A small masked image model, trained from scratch.
Model: norm groupnorm, activation mish, depths [6, 6, 6, 6].
Rows from block 3 of a small masked image model, named by matrix and row number. Rows with one number belong to one channel. Each number is 128 + 32 x the weight over its row's rms, rounded and kept within 0 to 255. All counts start at 0. Numbers have three digits each.
After each channel's rows are labels from the 100 images, of 14976, where the channel reaches its highest value: "responds to" is what is common among them. Only what is clearly more common there than usual is listed. The data: procedural textures in two colours, tilted and lit. In brackets: how many of the 100.
# conv1: bottleneck pointwise conv (model.blocks.3.conv1.weight, 160x168x1x1), inputs 0-167
# conv2: growth 3x3 conv (model.blocks.3.conv2.weight, 40x160x3x3, transposed, each kernel summed), outputs 0-39

conv1.74:090152125200111184182109173113153172047115132131104145123118126146131077158118138142155141156100115097079105110103126076099080134159139147140168095136090134089120065130067126157167157113136100123188129128092106132134110130192097100105118168118116142151121181133124135093129145125125121154142102234165122150137126108174114114172149071120148127094164104169102007152122131131127142098176139121136132133050109190106103083116089111161159102146175147135103125138095088109103193089142116136120181175100141074107
conv2.74:120098084040171115177100129179131121129136132098135125096135086115163102063149143162180101136138117129134146103193149094
responds to: ground colour: orange (25)

conv1.32:163089174118092169134085120125117150132139093122145075129148118097133102104086101157138104111158114093167091120141038178153123178070133130115105103139101136130126169153111111180097136135053035058123142085124185149120109153143131117098138113114153138108153156179091129127118119143096166175088153146135166075132164133199155127143128135151134128134139176109111063171120183094112134131107154118118110103158093173094094098135139094064149101145111124176157204158140124106072175138169204171185168155108084110149
conv2.32:152168134179105130133125129142073075100096154103146108102106107179202084139133075144190144078122146082114119160139123144
responds to: pattern colour: green (31)

conv1.139:167170089165119167107104107136100174168175139111124122093104125153181083108114120142119131094109155114121094094118139161203183180095060080177149151132136127120116138077148137118113120139145142165104126143151143110098141169138115147144129089178145133074120097045098089109103111104152106165131110136093121082163166118110091083129111095143133071086119141157134206145158158121114151135112182155111104242134185099119048129162167156140158147128131190168155135099141108074127079090116105062103161123156120118082
conv2.139:128110119098154094109112188109130129090090151088128066094100064152118098055148065123122111089144100084115089130121125110
responds to: purple (50); pattern colour: purple (26)

conv1.60:125087096150172128119076082131114098117168138069119082096122136146118148105090126127127137075146065077147095036112101121131127090095182156117099116152118113119124105126184151120097155121082136154109128114100136156181176163142145187180181143135100162139168106073154065139154149073121148131077164184144074149173155120148092157159141158143091169142072137126124154165074132128170143123129169162106136106160102157161110184135150183121170169077155126103072113071122119095188109144104113153048127119149128177106
conv2.60:138105092088151120158103125130110196099178131125083114136143127106094167070181100152139197138148136131145197107144118077
responds to: orange (45); yellow (38); pattern colour: yellow (27); ground colour: orange (26)

conv1.143:127133192144153116133103093140161169107189139124111124128163159147170097100140098164127126101085118137141094095151070106147110120099095112155118133122157131179108139099147112098110177132118115155111115143092143172157128109114121134116114111099114115152150108120135008205179155074134127103130149189155059165151074140189162014120176098180115212151165118126189076131155148108135111114211129136122126155147105114150156122119103169104088142110095119120094108097168126147098165156118120064106089122147157143093
conv2.143:126134159150141147192091131112160157133153153157117169170130177129145172178121158136062211141156120138135165089168106119
responds to: yellow (48); grey (36); pattern colour: yellow (32)

conv1.116:100075142076141128159115123139131130125063059144120110079131118130164072109152113096184125124091151155082138139158049117161138147178101084106120183128112123133108128136161187085178136116162098159188112151146131183143117118109102114098090117128091106154130133131123145144172157155146104071146096119106185086126107106087123176131164130188117115137128123110135092102100080173150146058106164132144141158107141111115126136181152182110138123208133099079142132063138121149132041114122113198152091079096186065177
conv2.116:071113124088084137106107117095160164142167123131160123174056146153078139127140139151032162114154085137120142160124132115
responds to: teal (42); ground colour: teal (40); red (35); pattern colour: red (31)

conv1.62:165112143152093135076181127120110139128124120107135079131150080152115121102090105122079095106229105122119118135150116105114156131061090189144153147126133153140114080138135090195102130117139116135125078115128135117116125151178114072126142139133137175176130107111119126125108144091141218125092162126140141086189132104126100108106139146047122145101145109147139162137125097152126164129172142084178138194082158088164164099112104188140179104109170147083074132111195136100156147126119013111084099117131104051092
conv2.62:169143132095137157177172140138087106198110146090133140110197131142120130145099128158031136115096123116128071101145127151
responds to: red (38)

conv1.55:168131134102165167102097092142070124108086124132098103147139166162152100092133137166145097074111109080168123086107100093172123128135194089082100166115150121095098182200148118146170160102129185147148139153112138151098057090143136152138125129107143092147198121096129090051160168153107131134215158169152127109131143117138122112104143122113090073137145177167125118139180157072197116128119148134101115110148152131076142148124135125066147154100124096115137115108183153152134171172063116039088132128072154093167
conv2.55:080149099191139118176123156091116215100122127104125102166071149111130103130120104144124169083136135120179169135172143167
responds to: coarse scale (60); purple (37); pattern colour: purple (30)

conv1.103:125129119087168100155177082149159103106125086179146148108126128122179130090125139126106093173123146100169115121065080130137090124136115172156117177106115103131102090118082152151126094035071130113109114123127162155169117128122141138140171123144057104125155133148143142155118128134102097161086196091225176132108101147125146070153093188127177167112136175101061038121134089079116147155168167151152103129132124172122122134102135124125117165146167136181077100129103144048120096099100120097096121100173136087189
conv2.103:162176138190117116130045102140155157067077120092096080140146167172121142134117128118150121178167142154116091101138097129
responds to: pink (37)

conv1.19:158112152168097119063114113128071153125114177178152130113155125162111145152057122142133146082115138096121132178168147098131110104183161096105056113107126157129143099138144128143197129122060114093159099098104105187126150083100068138144057172090116107128143151105138096071179134178128141138134089129143130101122154114134144117138128104140141205125071190146152155113137177109175126101141126153094138067094133168156164127074154184068102112125160111106082126146188038074128131132129084094142118110133149110199
conv2.19:105122140009141144095156156122128133190141132160091138170099124128111147167147166123064106120161119112157109108160134096
responds to: red (46); grey (36); pattern colour: red (30)

conv1.78:111126078144174140138098144178094139118121098115142122094132116126108125117111096114157074109138094124089163142118142106096101129164132127168140131143079147108170142169150119168140125140079108090150113151100132104144102146087150160110096111121132146139118092126165147091158136141146098146160145105179124104169130115132132137047124121118126091100096112117148185207112115109088151164175132131176157107126134088195201111229067161044058059109094158185084116121157142184074085162098139153122205093172159134177
conv2.78:147135106054167172073149123144180130181130089132144152121110125089088139164128123051129128153093124136099099137116134060
responds to: yellow (48); pattern colour: yellow (43)

conv1.117:155103212147051117091119097169110120141140131104144140087138041094107142148149151070143195141103123103124126087124161135154120099180099138150177146108129159120106157163169111155119103125177166089171116108136133157114129106077157159121166127164075073127146175164076114066121149154116130105146105147177118081123146123140122122114189112149118104118122084093179222127153099135158136086107063126111097080166114111113160135108122140136095056102084173106100107110119155135164132124170173160175080150195149119186
conv2.117:156162143145092125120189115100179117167145117125127166132102096129118211106042109141131104112086101113074149107097098137
responds to: grey (38); green (37); ground colour: green (28)

conv1.128:120164149161115169086127106172143145125154180153143107145116094106127093127117135174126145145130109114025132114155135112096105106157148099130131157105082124087115074128121138142121141156133142128100075128129121143106113094093118117105139121122159144114182119112131099153165118187114094103101145110151084093141161141122143103107144194137204159114094115057132158173109101078140166136091189159165165062121121122128103082209108126104107092195165084146110118089168143174121080115229089076143194079137108071068
conv2.128:140161158094133120148067122181169080141112158100102061126161111144145122147112062089176096156120100122114062153151139123
responds to: black (55); ground colour: black (28); pattern colour: black (27)

conv1.29:148128125140111128123130113122132105171168083135120132089112130143185086105147141145143086123119142131089139116116116106131126108079167135158070111135127118133129079166125111103122151165124111115078138123117116133147145127126110111140131122145064120103126141117206124107140089087103087141186165102065134190163157148127132138108112131075139069117109122130133159134179130152215147161148125175129104169204164167114180100142128123137059088093104190176125162095189158155087134180116200111175131084219099149243
conv2.29:153174159176084139146213192146117128095129124119142098072153097113132140146144069154096119108143125107143109144056132113
responds to: mosaic (25)

conv1.17:173138106115137149158098122107147105112118134130082186207176139123102090152174126122141122099157089074139124146137095090158098141149173184162161133170099126089141100130114208170118148121138182133120123120189081144163110090152118092198089161103134104142162108150148076164141164114125106165156172146125086135137106167094104075147170118119076131126106163126109112117126121137152125109167120156095101138132163135116146100127039065073125105104099089163118135108113053091116093168125116053078067147085039110116
conv2.17:105111131099162092095123134115134110150125143149131160122177171104131132116134230151158125176166125150177152122202183143
responds to: grey (52); ground colour: grey (33); ground colour: brown (25)

conv1.61:150160135150119122118119130135100139165141108123121136116115132143133116110165124107111066097100164128092162129102143092098102138125136132185157150172132133105179105145142108089138109120174128085102160174117113155129198133130144120105097124183168141143123151130121171167137123144118081163019175111104093135138112156103147057158123155102098050150087060140142183092171157143130139138104139088110141171093153107134192114121097133147167239134164141089057107098072063098190113105109080131089089120082128063112
conv2.61:122111066127083149156155120112076086114152136102119196095154100108126082124106161142129104148130097160121191056135105081
responds to: cloudy (26)

conv1.101:188089117099232147113111094104068156106084132126064162110172184079198096157146074117125118122105121089098083113102181115165158111111131126105124097154089132136140106176097133133157163106133094138098120140132075154149118081148087112116216130109187129087095164110111121121188104147089170110072109095124085127131046063115148131117137149122164154119137124110133122161084085128134109151154172160121160095129130136169160132137089113110099101062092121173190095110171121121100073141105122148120132133133108163187
conv2.101:130185178195112133172113123159155165138102121100145207140129192129080153126110188145134119102099099116099100134116126164
responds to: purple (75); ground colour: purple (65); green (41); teal (40)

conv1.109:157101121059183106085138103146121093131115107084127116149180096097136113174099134155131101101189087132161115103157144154135119090102176172181088171111184149164048097103129091131159159142135090142110137140141094134104134167159157125162103127188154150116148121129186117155117137118102112103198126126066157103104131161152143134076181115177171143068082167095164087175113095110131082128124097107193164134027145120056118096150140093151109108119138107120156160116143099115107067113115080126099126088164067127127
conv2.109:149158123150158108192118089165070164108100132091113141149099154156067101166034116137081142122125144103093127114129146142
responds to: ground colour: purple (28); pattern colour: yellow (26)

conv1.10:100084111155187123149101116155103177104091141128137138154111148155096166122085114215176064120141120107104145122130129110143132139109121146130070135129140154141116144127131199098149115121134130118160118172135080192094098139136152158153085111096112110138124192145092176094130102095131111192100108112149130117146128058102126152161077086162125138150157121141119161136089145200173081106114119124086166097087151127073087100105176019190142127166108065138187058150099108110173102098168156133128100146110082167160
conv2.10:179102169116193114082108168165100173170107150122184139107114081096128128134123176103193098148156125110147103105155164128
responds to: purple (55); green (38); pattern colour: purple (30); ground colour: teal (26)

conv1.13:157185130195123159068187102088107086107086081157138107140129129165028084085150080062114181173126101158191178152114106121125103092115075147142116102107138093110129125114112091085126124117082121119084133157114147142127093111125081121108109128096162147127122093117133121085124097082157099135119123108151193063118145081168103162087108145136152138146134145074155162116097127090138132148147119102120111067163183131157150089089082125081132124088078141115191140127136111122088159161142245120109168145139145131103
conv2.13:133119146103115127097111143146171115085114100126130091090045115073084103116086114067130065107095091118096109156142096089
responds to: brown (55); red (40); ground colour: brown (28); pattern colour: brown (27)

conv1.54:121124161107151080119172091118130124075130144069101168094117108080116094121106100147109099119158135131138112087145106116138115117109161121159155193100073187169095111098147131117097126108113134133130143095108106081138129073105188107122177110146086128126106126109116142127136220114088078114178188158117104113082120146112132142101187127129075171093121118107192142142154097125113098100131123139154222141101128175126145124129153054101153093162067139187174090180067222143141097123196121108133124083171091115120
conv2.54:164154151133171125138085124149188127164117122156083132172115175142128081169143139039087164114174115113087116102148150101
responds to: pink (37); pattern colour: pink (29)

conv1.44:037121131108135157122123074115116128101112116132149172102105128094145153135175126179173160131091088171117106109190084109123096154130116124151132134133163102110101129114160163104141057105123148137133107165080161139108151102125155103137080117100135124089101186086137087147116119213113119156202100140118108062140155136204115099121142117108127047089128138176114163114114133144143134104092160139166111124136116149139121142093080104141103142181085074103096106069049109251161130162120092093103075126097129144126
conv2.44:164100190166119125143195195112134168118123137109132136145178134152140167114133153195111154087093192081123134133133132161
responds to: mosaic (25)

conv1.26:108134125071142090147139101109114088116103169149116125114116068102130135163135091094119157084118057111167090067116148099136121058113060094151132155116142099078076163110115152146115113107115126191149136188137123176142058101142112124107097098142126166134177090108171108145153086142130114119160124136190133193160150092154125139132177123127112164130169134128116144155121147146111131129137087105205146128153077075093085103101172120143182200199125143160158158165157117142125141138143145188129159100159082204213
conv2.26:122103128160089125167132089144110060112143154160138129124123128135117117120245102107085137126175082126144131143072164098
responds to: purple (39); teal (35); furry (32); pattern colour: purple (26)

conv1.132:139157156117114120090119088157141149185121155151153083098120058073132140109103145094165168120162108126185103096168173121149128108155116088122128115135090124129102102148180171078104173121132079122096120095155123162198136155123067106119138151111074186169153138132132157097200132187125164196122132151157141110105148133097142038197119136133147148128110144087122125187115099106103113111172089162191120161118108144109169169148093124131108177116116109082057122075160116112066176088177103090096076127130127128095
conv2.132:118159152106150139150088097148156063125108162098131108117195098171162153176137125115127109206132136154125067106119072157
responds to: pattern colour: red (25)

conv1.57:109178177128119110126148133126165109129100120113151127113162086122132103099078131103090111121134147130142108109140088145162117149080133118160084123150121123091145096113116106138122171117188066164100100142108129123153154150116122127114125091137073180136098152135070113178126140124099127052133133131162127163124114162143195145145138083221122146113127115094173157101142125107031048107105139138140175140120106070104126157152179138098189101089121109147080184085153173088207192156171141117142208141165093056107
conv2.57:111153097185150075154146109163085160085135149159109109139062120168146133125099053124099107119109088156103123153076172124
responds to: brown (40); teal (38); pattern colour: brown (32); ground colour: teal (25)

conv1.140:170083117085104144184170077154088151118096139099121164144192147086133140125158099127147070139104091137105122095119125159183174147128136137127132128138122165139175082120102128116161103082118131065148115119048122143108141069135107096101142169142144086179047070168122107130179107115115134129130209111100122132155142163166126114120147072074081110157115154211195209092114113116195170142065123072165142118126112089132150107155120172121114125089100122106124144100159115095083138134072158135101123135107142089140
conv2.140:057148156148102095185080106112170072115139108138107193129145167109123113138113192086140160143087145107116125107172159124
responds to: purple (63); green (62); ground colour: purple (54); pattern colour: green (54)

conv1.133:127193054134120139160142135141143143169092102097120106123141100129193140145106127044162106126193140115133128131098099135151146116114118144147188129139140171150088193126191098121113137131164086147137158133088143106146091088121155133145112149121094138101139121128169033171110104055164139117136153156088112078172130190117113092144139109150119084123164116169106127108164164160165108125092121110095110086142118135108127116115210088140152113084088211155159160098149132153206223106131129150148091097159108084086
conv2.133:176128150088137098129157161102150081180153097171099174070126117132139146128151084071144140075145112097152121122193156095
responds to: red (41); teal (40); pattern colour: red (36)

conv1.88:129088061152108141130129098117139106085155103150107108111134152123115113096140114081131093114153086076137079108100122133154137162192132120174168173156156125127151104113123102109105107133156143114116153154121110129132099078098119163151164059168119169119107140141159139117133129149121140134126109124116230099098070171132113093129112113116112120202166079132152128131115139130136128145097112131156111104158126087116111095118121142091092173099089191117140120080108125107151099126078067077135255116101060184105
conv2.88:101124121107117125142108110130090118091087115104109072068080081112081119050114103089142091100101089085102083148102111110
responds to: black (54); white (53); pattern colour: black (29); ground colour: white (27)

conv1.150:105124093089121135150144110110119118092119148098107144155125146105118109167130106131111106179147154048130158097079105150135151165124196115109126083115097119134146091144112164131083134068130148138113122089186152169109143115131077116104058124105177159091147154110110128178144109203142059155151136153136098169095164165202097141207140065071145056067158134106051083139143149073143126104129143140119128080136131143099142138057101086142122117095178147128186115091115098073074116119148126068112143095111145129146
conv2.150:102087118094131092112148092101219183105182123138122155125092148120175098131072165113119138153091124129122084067134115120
responds to: seen at a slant (66); orange (41); red (37)

conv1.56:097142112103114114121093085133111108047091096121135152147169098142082106077091128123075146181095087141103143119113154155119085123173110130082166132111099144123153132138160081108082162135144082167058149121137158162122163108109164139098129144109125136091152168087115144092141129210112142165121103183130147136148133164153154143155177110159144161109111109103100141076115098030143147144098124216152137071127184124109118136169079110001184113060099129149138136117123069125131138096076135123138136122155111160125
conv2.56:145176098140142175153124116173158099144143122089115131141144126135137131217039156106117090162092140101087109121091104169
responds to: grey (42); pink (35); ground colour: grey (26)

conv1.91:150156141122119118107172085120122129078120146161110092115144170121097118111119150090117116166184104139123131133151128115091086178141127092110148104090087096098134095103148132177114136109174150133145166132102124172118122129169109138114093124124127117178179127119125118103126034190161165137147149160156193088140203149168142112158127172044140158090170108110066095148142092139166106135132142061113150122122092127155133090030093147137129104073117163104049110128110096196172136117125145139030204139100113120129
conv2.91:144093134121124171046126094136104113100104117127071126067128115128080142134066152137137072091134081080165111131171125112
responds to: pattern colour: black (27)

conv1.136:158133062095149138151126099157124088164149077156089101119193149107147170119115125109166140208141146104147056109144128126147104091114116189118124105131193133176146096136125129146171116124118112129055146137116175185138120101154129126141115118112097150140090140156138135119112157152124057136093098133104122118115121201171124135143174165163107119129171099157124088139139098157183182109096077161188110180095066094131167144118116084200081150118082154093194131127129077124140164085085141051060123107140103154159
conv2.136:157156147122179099117155099114138094167113114095112127112135108176110169148181103053133132070170147121177086085175143099
responds to: red (42); pattern colour: red (40); grey (37); ground colour: teal (27)

conv1.69:133109111115111098112066166123172128127149101113121117136119137178093119073111134069179139135084148175109146107124102166047122189114136141103063108111169098101149128178179120086131175159126128116133091070128130112187113131141148144061120141126078102184161208170118142112128099112138125135142081133120130120152115145105173129124148151156109160132189178181131142111117096161096137081130120191108172102096124135104154164146079161078106147160050185121087202064118150138078094102146168118083156114118114107181
conv2.69:114147123044095094076113089112148095141126095113140169099072090085128137136177157123162115086140118154155121075170090138
responds to: purple (36); pattern colour: purple (31)

conv1.27:181159118116136107133084135156092103176157133147141097098098129080119152069163155147160164138148129123130141087121156133136139046098148178158135158135123091116124094117135101153081098110073123159087127091175142161116094094128137117094096153149131150174159144152165148120174136137152127131135130099176133131087108087132178110224180123134168143140186091041102095079157107106131065165166121076093145073165126129157107094104136115135204135183131093185100076121083092148105159128198124127160182112141076150097
conv2.27:133165129136075105107143082129107042150142157104128104088140135190130187116166114102132083150153098145080067102126134139
responds to: green (61); brown (48); teal (36); ground colour: green (36)

conv1.63:150145174139070139127093064148170182083145096150109132131087138117087121078145108142109141154093104136150095114175182154083118131169105062161144107081143079101126141107153111124117137144191118130129086076122118106199179071141090157130105073141113107139119108150122128148097109152174121121142100140099185093153145170127106160133156132093105122084190117154088192175151116114165096134145175141140118178181134238167153107144114150122143103106105124137127111109137110096044116083044128172161149140146103147178
conv2.63:095122071098130191094118136164103136093141115091110085066136119144110165095162106069127142174125103117079108111198140144
responds to: brown (39); teal (36)

conv1.149:133164096124087158125188099116134143114089161094171101142120111168184143092086059151095116109141106145141145113125081116131078163121154160105096116168132130095117048160152153067153175180115020132146110191116124133103190124117133106103089078058158126146123157149099098091135141103154134117108121172147094170135125197146088089062158115065131148097117116101118181128129095150146177114146114150151124185131120132148159121162122105124162158104134102146101140152055102119120043164130126104042122149143124118137
conv2.149:100154136128165104156079114157161210141144160129089162193084142141095115190125159121094182151152115134112150110109151164
responds to: orange (47); yellow (37); ground colour: yellow (25); pattern colour: orange (25)

conv1.40:200142155094093068130085145167075099130161159128094087115145089146101095148120134180118102108170099139108118114131136199164134033119184170052145128124079129153119126137148150117117138100168110103114072153084131099123191117075124145137141150109145114114099083143146167150109102158087092129066125105167122136148110129162162143099131197130136076129145069215122152125120123119100079101101125145127108092135118153149115136056178126220156143172147125122123103081089167066128089136081090138133127158103113126096
conv2.40:173113160109136125094144114142082184098191144087122105141065173133129079114065128151076148110104085119125103108130076126
responds to: blue (36)

conv1.15:165072161183115128111144097177101172201161103153105149109068133143114175084163191110137072139119115150080183160057118092126123117168150134165121096112149130115106122138115102078121151074128123159090122117126115145148094136141097128130126137159132118124170171153157132178126097146224146117072103122135120105114141067137152068123114123143110102123153112105105092134150085128149116101132169091112119078150087110165107077092164144149090158208124096154132113082220071094150067130129170071097115191111138133104
conv2.15:100074180130116121109146140108097080122122120185164160083076137112145116124070165086194073122140146143106148111160171136
responds to: white (40); black (40)

conv1.37:125157136154117147079115092109136111122133130084167118139119146176125083099132117127112135059120119123094111120107088140110131203146067152091155131128126136110136154145109162187174144148135103095158085112109175069097167137112115144096116157173113101095073134116131109161109226112046199099106189123192157174098090146136158134095099129206118155086139157114128150112115150119046153108118146074139112073172096086140151110190104178095120114115163120152120128135111092151139084100153078171098137113138084058101
conv2.37:155160161161144163068101099149068134113101132101179080148140136177151076114161081130178107127168121133163079121163134144
responds to: red (50); ground colour: red (31); mosaic (28)

conv1.51:127159202128120119106134132143117134142092112161168126107121110123124090111093124193130112093113119180113125132139118103157133165101119138161191112089084112101089147101133134112140109119189136097180145116147041097128138130193201117112134096138139172187077104145133162122101082085114111163079158100145128110148206136103127130091093141086197160142152157175117143036120129174083079126152076162075150115154113133139158122078134127135101135159082177088098123174150156190177135113156119120064102121053159121098
conv2.51:141093140121180113129181110182172211107100106118110091150103114145088126086107079105074133128115115113149152128064105107
responds to: black (53); ground colour: black (29); ground colour: green (27)

conv1.144:160178174134039097141151122102189157088098143140127156171096130126183136146087126138150084104111127097136093087104133136150157181198159166119166158094115128133113153146163100124123118140172117077120110152100118160131153154131085120169104124127088076123112148092122105051188064080139149184143149113168101077132178170157136101084161204093123072121152125147117127173103112199128179171126150139090136101117113160108119131108109121168120125110075108160071161098170087100154075156088104088102095106131110100073
conv2.144:130089141170123125216118098119208155102116122102094181124123176122085119137149200123122123162089114107118105123128088148
responds to: purple (77); ground colour: purple (59); green (55); pattern colour: green (44)

conv1.156:134133128071083089115170127151094130039111141146163166136096093106130139096164150135140123149116149112162118108101098117106106139176133140127118157138099124170093131110158133130135107101074107133214078107154147113112103128127096069074086101104045149112123115165176104109141102093119141097101115205087119113157132069228144124124129135145134101190105174127073137110194087152137169147123145172107114134173114155164152128100064177170157138154098093143123138156118092157092059088145075061125084105160139157128
conv2.156:066164147166128098165131132117198159097108116120125204171138157145094103166095157090103189151104166113127142119092134118
responds to: teal (52); purple (40); ground colour: teal (28)

conv1.118:117103127070129131116108136157125123135129131104099125144143137101226127140129136104122140115142100135153205143097127084168136094117106124169106121160111126136137125095109114163120161132144146136110162114102097107188142121096137128150132192161126143110135153200152027141167152133115131109121133091108119120107073140114096155093119123123197080167136153141075088138180179141105131190081041128134129121068124142133050131129051121080107177155065171123222139148088135122122091149092054108104153115083120092095
conv2.118:125127095172137103134130078126085093109098109082114089119079127118105086042120100123088125073109088085119105155143127073
responds to: coarse scale (64); green (51); orange (37); cloudy (32)

conv1.131:140147101113192103108135114133175091130166091057151106128153111135118109177083105137072192146171092140095136110130166097105123071103248169180142165126099133150091158124153107173143159121170121153084117064126140112142126113079109091109104080114132151107130086106168095122176154149187132126182095159133084122122113111092142166067117167106124130104087107094119121186150173136112164145101129104156137048107144123111141107093170145193095133160130132142152137081067128147103062116116094078104100089114135146089
conv2.131:143148101098196166107066066128186079116142156117096124157137150171126133111137122067136095113097108152172086119122086117
responds to: black (53); ground colour: black (47); pattern colour: yellow (31)

conv1.76:113131132169201151148139127137168130162172163193169171134089155148137094061136062139147123039127103152103141121098138082158103162127107146140088193117140084178122157079092158138143098087119097091188104124104129160098157089137122146127170151127115091147130113082112112160101099152135111166127107158139093197144135117163162097085131092127154111115135105134156107167152161118094132079136129059083137176073104136216144136090155101091130149105071079149158107173112112100096094149052129123085150122061151132124
conv2.76:176183124162154164126065099162149045133134138118152131119174142109098137179130123074151069153171121144136099158137116145
responds to: pink (64); pattern colour: pink (42)

conv1.0:147102155198101118108125121110118078163135147116139164124141129128097137119153116085131180163145104140124116163109109089141121135094126122137130089162119103103150098101106133101101134120175123131110109120156070136145178093090055069152174156104095117098151175132173105180117159135112116197095124166077148111093100131149150127130131091187098095093136092238161115130103116134114118102143130089094192098173144116096121060125122142116101126140071119198125139101202105021098102132144150090102126078084111077194
conv2.0:162124182139080122077169213129182124088090128141141095091132167095113129102123162160103120159087151085124116141112161159
responds to: yellow (39); ground colour: yellow (33); ground colour: orange (30)

conv1.4:111131090197141113123122121063149105080116152127074133127108125092069120127153133122150132095139133102104124128065141140104151133076161085110040092124122174142114062130154120085111133089126100172089170180118178167155106147130148123147160108151119131150151132110143167162163129119093109090113172107080140187138139153118128135085155113085132153128125188129111106125105176083135137135137168094179171092081114154059116172177072084125115145143133007111198155077108133164136116113112166091087111188133136146175
conv2.4:150060170043167115116112137148084174122108119183152175098101136095160112104100147126188148094155132114141159140120123155
responds to: brown (53); orange (44); ground colour: brown (35); pattern colour: orange (26)

conv1.154:121140149036109051124139183101163132121045136160118128149107140127143082105104162115133073109170138189086136095101104078107123109095100142117186113128142117163161107153092192164114116126118150052147133164117131166156140155104119136098084135150115078141144141085109127108134137139119120191113089023170160156114140147165114158185160114100116087133085111127148076146106104107118099118103084135094077161164140115099065096147091070131137104102089088095145171134076154153118100173130077125112143158153162168170
conv2.154:147199133126158110111118138143222179141137133153094113174115166174121143152094150088105139208134110133092101123123116146
responds to: blue (44); ground colour: blue (40)

conv1.94:089124155136095135120134127129119107086155107144085134128150123086115131158111118076121112167101142093111161120146112141133126104160143172160146187101134153142158143103122109125156140137161148109112158131138129125171127164086120125095151193128153132154137154069210169163204125141094134141097109114146124141102135139153118032101063165134125139167129142098103043089162092128094109088142131157143107102131138234087174087128060128112106153156078105182062191137115119100033083129082137086106099136081155101081
conv2.94:154117136104077108123161111124085101116136136099117130097156079105129077186058161134126097194168121110105192129178131124
responds to: red (35)

conv1.84:138176124166180150183173153136092146132134131125129109130107096105107124099112132117115080118141098091124143118123118139126090091129094140162185109126146115111122130120118109055158129192206137151167153077140117103180119105109169085132150160182112160186081107135161168034098112137084103152133092128079098174164126192131090093163136107152090079139119130132167154177116116164104136190122106132149158153121114160066140086209101124113135118130080147144124141147089120130047056141068076126088076128133100179145
conv2.84:165122140093115060059183173073150105135119104132110118115124148152085156133128151093079143206147109149112096094114142142
responds to: white (37); pink (35)

conv1.146:140137174100107110082108154139118130092129110093117095091183098091155089126138114184162114114234125117136166122147099064150134112094118123162123077088184127087137115137143121128097163116116099143155144128224142092153085175118125124092092136136072140161196180140099105147157112131159119115116109136084098118127101080201107090137128140075158140084141071049095180126141116094195106092135068152159101130107133135156097109062143131147124111152143101115191153135090115117115182137104130079159103098113175166091
conv2.146:172149172096194127165131100150144096130146116083109159165129145129136134179029126114117120163106150117165126058136116126
responds to: teal (41); ground colour: teal (32)

conv1.120:126176161153172122135085083200155127153121078098057151088160141142166166130128131122153142169104119079141114120146110112141121120108187112132129138098053122175065161135187146103116139149141148122193086194128136120187138085135099146120136081100092094093149097063128142146164148128127112070093091098147126117150096109074123115104142151177103084126130135163092021169132169107126150109104146147143110108076103148126129197118134131126114162114183125106141188109121160080167173106130050088119137132130158067151
conv2.120:129141109080136090103110170091122115150149096142145087171065117195161205146158087140083124119134101117158104125175109105
responds to: white (41)

conv1.87:117084124130133136139210129115120157145137155105120164128142059130118168124144128131153122183113113114182110125156136105126133150159110083117134143131156154109115096133163100068092101139157128206106150139101080217138153102155131082126161113165080156138170120122124165138098104107115101078062169133136105148155061148146160152183111163120142089126164146134106124096113104181237092100136158117099137169126124103113139087140118093121177070150094139175159129079137090109073055068069118089128123093205090129118
conv2.87:109159134154128136077103116087127121128120158128114123096199099146132104124166154063111083120184073132067072102166133100
responds to: green (48); purple (43); ground colour: green (31); pattern colour: purple (27)

conv1.1:135128137185147111142095074114175144106107126140183101139100111180089115115077125048093132132172121152141137135085104135139066105150116141172164096172092120151131176134134114163112121100173128093140079132091214132128081080149144129122085141134131139139093101176108135150120135182121117162122143180160099186107165080150111106143144114111085143155177147167211102134116127099072179111181161093133119124124144106148107129083097130124120127096176100094113082129046096166167144139170098082094083121073130092041
conv2.1:170140112147146164087170105118174161116158135121126166088214160155182106102117182158142127162094168147137112117171118167
responds to: orange (38); ground colour: orange (32); speckled (26)